{"arch": "vit", "model": "image classifier", "dataset": "rendered made-up planets", "train_examples": 97500, "image_size": 48, "crop_scale_min": 0.8, "horizontal_flip": true, "translate": 0.12, "targets": ["moons"], "num_classes": 4, "norm": "layernorm", "norm_position": "res_post", "activation": "gelu", "mlp_ratio": 6, "head_dim": 16, "fused_qkv": true, "bias": "none", "qk_norm": false, "parallel_block": false, "inner_norm": false, "patch_size": [8, 8], "conv_stem": true, "layers": 12, "width": 192, "positions": "learned", "pooling": "mean", "mixing": "mixup", "label_smoothing": 0.2, "loss": "cross_entropy", "init": "xavier_uniform", "optimizer": "adamw", "lr": 0.0013, "beta1": 0.9, "beta2": 0.999, "eps": 1e-08, "gradient_centralization": true, "magnitude_pruning": 0.7, "steps": 13200, "batch_size": 128, "epochs": 17.3, "lr_schedule": "cosine_restarts", "final_lr_fraction": 0, "warmup_steps": 2640, "weight_decay": 0.06}
Rows from block 9, named by matrix and row number. Rows with one number belong to one attention dimension. Each number is 128 + 24 x the weight over its row's rms, rounded and kept within 0 to 255. All counts start at 0. After the name is the row's rms in percent of the matrix's.
# q: attention query, key and value (stacked) (model.blocks.9.attn.qkv.weight, 576x192, the q third), inputs 64-127
# k: attention query, key and value (stacked) (model.blocks.9.attn.qkv.weight, 576x192, the k third), inputs 64-127
q.147 085 [128 120 128 128  77 114 128 128 128 128 185 128 197 128 128 128 108 128 128 128  76 158 128 128 128 128 128 128 180 128 128 101 128 128 128  64 128  50 128 171 128 150 128 109 128 112 128 128  99 167 144 128 128 146 128 128 128 149 128 128 128 128 128 128]
q.148 097 [128 236 155 135 128 128 128 128 146 103 187 128 148 128 128  87 128 128 128 128 128  77 128 128 171 128 128 128 128 128  49 155 128 128 128  78 128 128 158 128  86 128 128 128 128 128 128 128 105 128 128 128  81  81 128  95 128 132  57 128 128 128 128 128]
q.149 077 [128 128 128 128 128 164  94 174 128 128 145 128 174 167 128 128 128 164 128 128 128 128 171  99 166 128 101 128 128 128 128 128 163 128 163 128  97 128 128 128 128 128 128 128 128 169 128 128 128 128 128  84  67 128 128 128 128 128 128 128  91 167 128 128]
q.150 138 [163 128 128  63  75 128 128 128 128 135 128 128 128 170 128 128 128 128 128 128  67 128 128  92 128  80 128 128 128 128 128 128 205 128 128 128  73  96 128 189  92 128 150 136 128 172 128 128 134 128 128 171 165 125  63 128 128 128 128 128 128 128  77 128]
q.151 103 [128  34  62 128 128 128 128 110 204 128  76 136 153 128 128 128 128 128 128 168 128 157 128 165 128 176 128 128 132 128 128 128 128  91 128 128 119 128 128 128 128 128  92 128 170 128 128 128 128 128 128  98 128 128 128 128 120 128 128 128 128 128 158  72]
q.152 115 [ 65 128 128 128 128  79  86 128 128 128 128 128 128 128 189  97 128 128 186 177 128 128 164 128 128 128 128 128 128 128 112 173 128 128 128 128 128 128 128 128 128 128 128 128 128 128 128 169  63 128 128 128 128 128 128  96 183 128 100 128 128 141 159 128]
q.153 077 [128 128 128 128 128 128 128 128 128 128  46 110 128 128 128 128 128 128 120 128 128 128 128 128 128 128 128 128  61 128 128 128 128 128 128 128 128 178 128 128 128 199 128 128 128 128 128 128 128 128 197  73 128 121 128  51 128 128 128 128 149 165 128 128]
q.154 082 [119 128 128 128 128 194  78 128 128 128 179 128 128 128 128 128 128 128 128 128 128 128 128 128  94 128 128 128 128 177 128  84 166 100 204 128 128 128 128 128 128 128 128 128 128 128 128 128 128 128 128 128 128 162  73 128 128  66 128 128 128 128 128 164]
q.155 097 [128 179 183  62  71 185 128 128 128 128 196 147 128 128 128 128 138 128 128 128 128 128 128 128 182 128 128 128 128 128  67 159 128 128 163 128  61 128 128 128 128 128 128 128 128 128 130 128 128 128 128 128 160 128  35 128 128  71 128 118 119 162  66 128]
q.156 098 [128 195 128 128 128 119 128 128  73 128 128 128 128 128 128 128 127 128 128 128 128 136 128 128 176 128 128 128 128 128 128 128 129  69 128  65 128 128 128 172 128 128 128 128 128 155 184 128 128 128  62 128  98 128 128 128  54  80 163 128 128 128 128 128]
k.147 081 [128 128 128 128 128 128 128 128 128 128 128 126 128  96 128  77  83 100 128 149 128 207 128 128  87 128 128 116 128 128 100  71 128 183 148 128 130 128 128 128 128 128 128  58 177 128 128 128 122 128 128 128 128 128 107 128 122 128 128 128 128 102 128 128]
k.148 100 [ 95 192 128 128 128 128 128 128 128 128 128 128 184  98 128 128 128 155 128 128 128 128 128 183 112 128 128  68 128 175 128 128 128 128 128 128 128 128 128 128 128 128 128  84 173 128 128 128 128 128 128 179  99 136 128 128 128 181 128  96 128 128 128  89]
k.149 069 [128 128  84 128  87 128  95 128 128 128 159 128 160  86 128 128  94 128  89 128 181 128 128 128 128 161 128  87 128 128 128 128 174 128 128  95 110 128 128 128  70 128 128 128 128 128 128 169 128 128 101  92 128 128 177  95 128 179 128 128  65 128 128 128]
k.150 132 [106 128 128 128  65 128 128  92 128  87 135 101 169 104 128 128 102 128 128  71 123 128 130 170 128 128 128  60  63 128 128 128 162 203 128 128 128 128 128 180 100 128 128 128 159 128 128 128 128 152 128 162 128 128 128 128  83 128 128 106 128 128 128 128]
k.151 096 [128 128 128 128 128 128 128 128 128 198 128 128 128 140 128  76  91 102  98 128 128  92 128  55 128 191 128 167 128 128  89 128 128 128 128 128  41 210 128 128 128  73 128 128  67 128  99 128 128 170 128  92 128 128 128 128 128 128 128 128 128 128 128 128]
k.152 117 [168 128 128 128 128 128 128 170 163 128 128 157 128 128 128 128 146 128 128 128 128 128 170 128 128 128 128 128 128 128 109 128 128 128 128 195 120  95 128 173 128 128  88 128 128  74 128 128 128 128 185 105 128  88 128 158 128 128 128 128 128 172 128 128]
k.153 092 [128  60 128 128 128 149 128 128 128 128 128 128 128 128 128 161 128 128 128 128 176 128 160 128 146 128 113 169 128 128 128 112 128 128 128 174 177 128 128 161 128 128 128 128 128 128 128 128 102 128 144  88 128 128 115 128 167 128 128 117 128 128 128  73]
k.154 106 [128 128 128  87  85 128 107 128 182 128 128  91 128 128 128 128 128 128 128 128 128 158 128 128 128 128 128  67 128 128 128 128 128 211 128 128 128 128 128 128 128 186 128  95 128 128 128 128 128 128 128 160 159 128 128 128 100 128 128 128 128 128 128 128]
k.155 093 [ 89 128 128 128  50 128 121 128 116 128 152 128 128 128 156 112  95 128 116 128 107 128 128 128 116 128 153 128 128 128 128 128 128 205 128 128 128 128 128 128 128 128 128  55 128 128 128 128  94 128 128 161 175  71 128 128  92 128 128 128 128 128 128  91]
k.156 102 [128 128 138  80  47 128 128 128 164 128 128 128 128 128 128 128 150  94 128 128 128 179 128 128 128 128 128 128 157 128 128 128 128 128 141  86 108 128 128 161 128 128 128  59 128 174 128 128 128 128 128 128 183 128 128 128 128  63 128 128 109 103 128 128]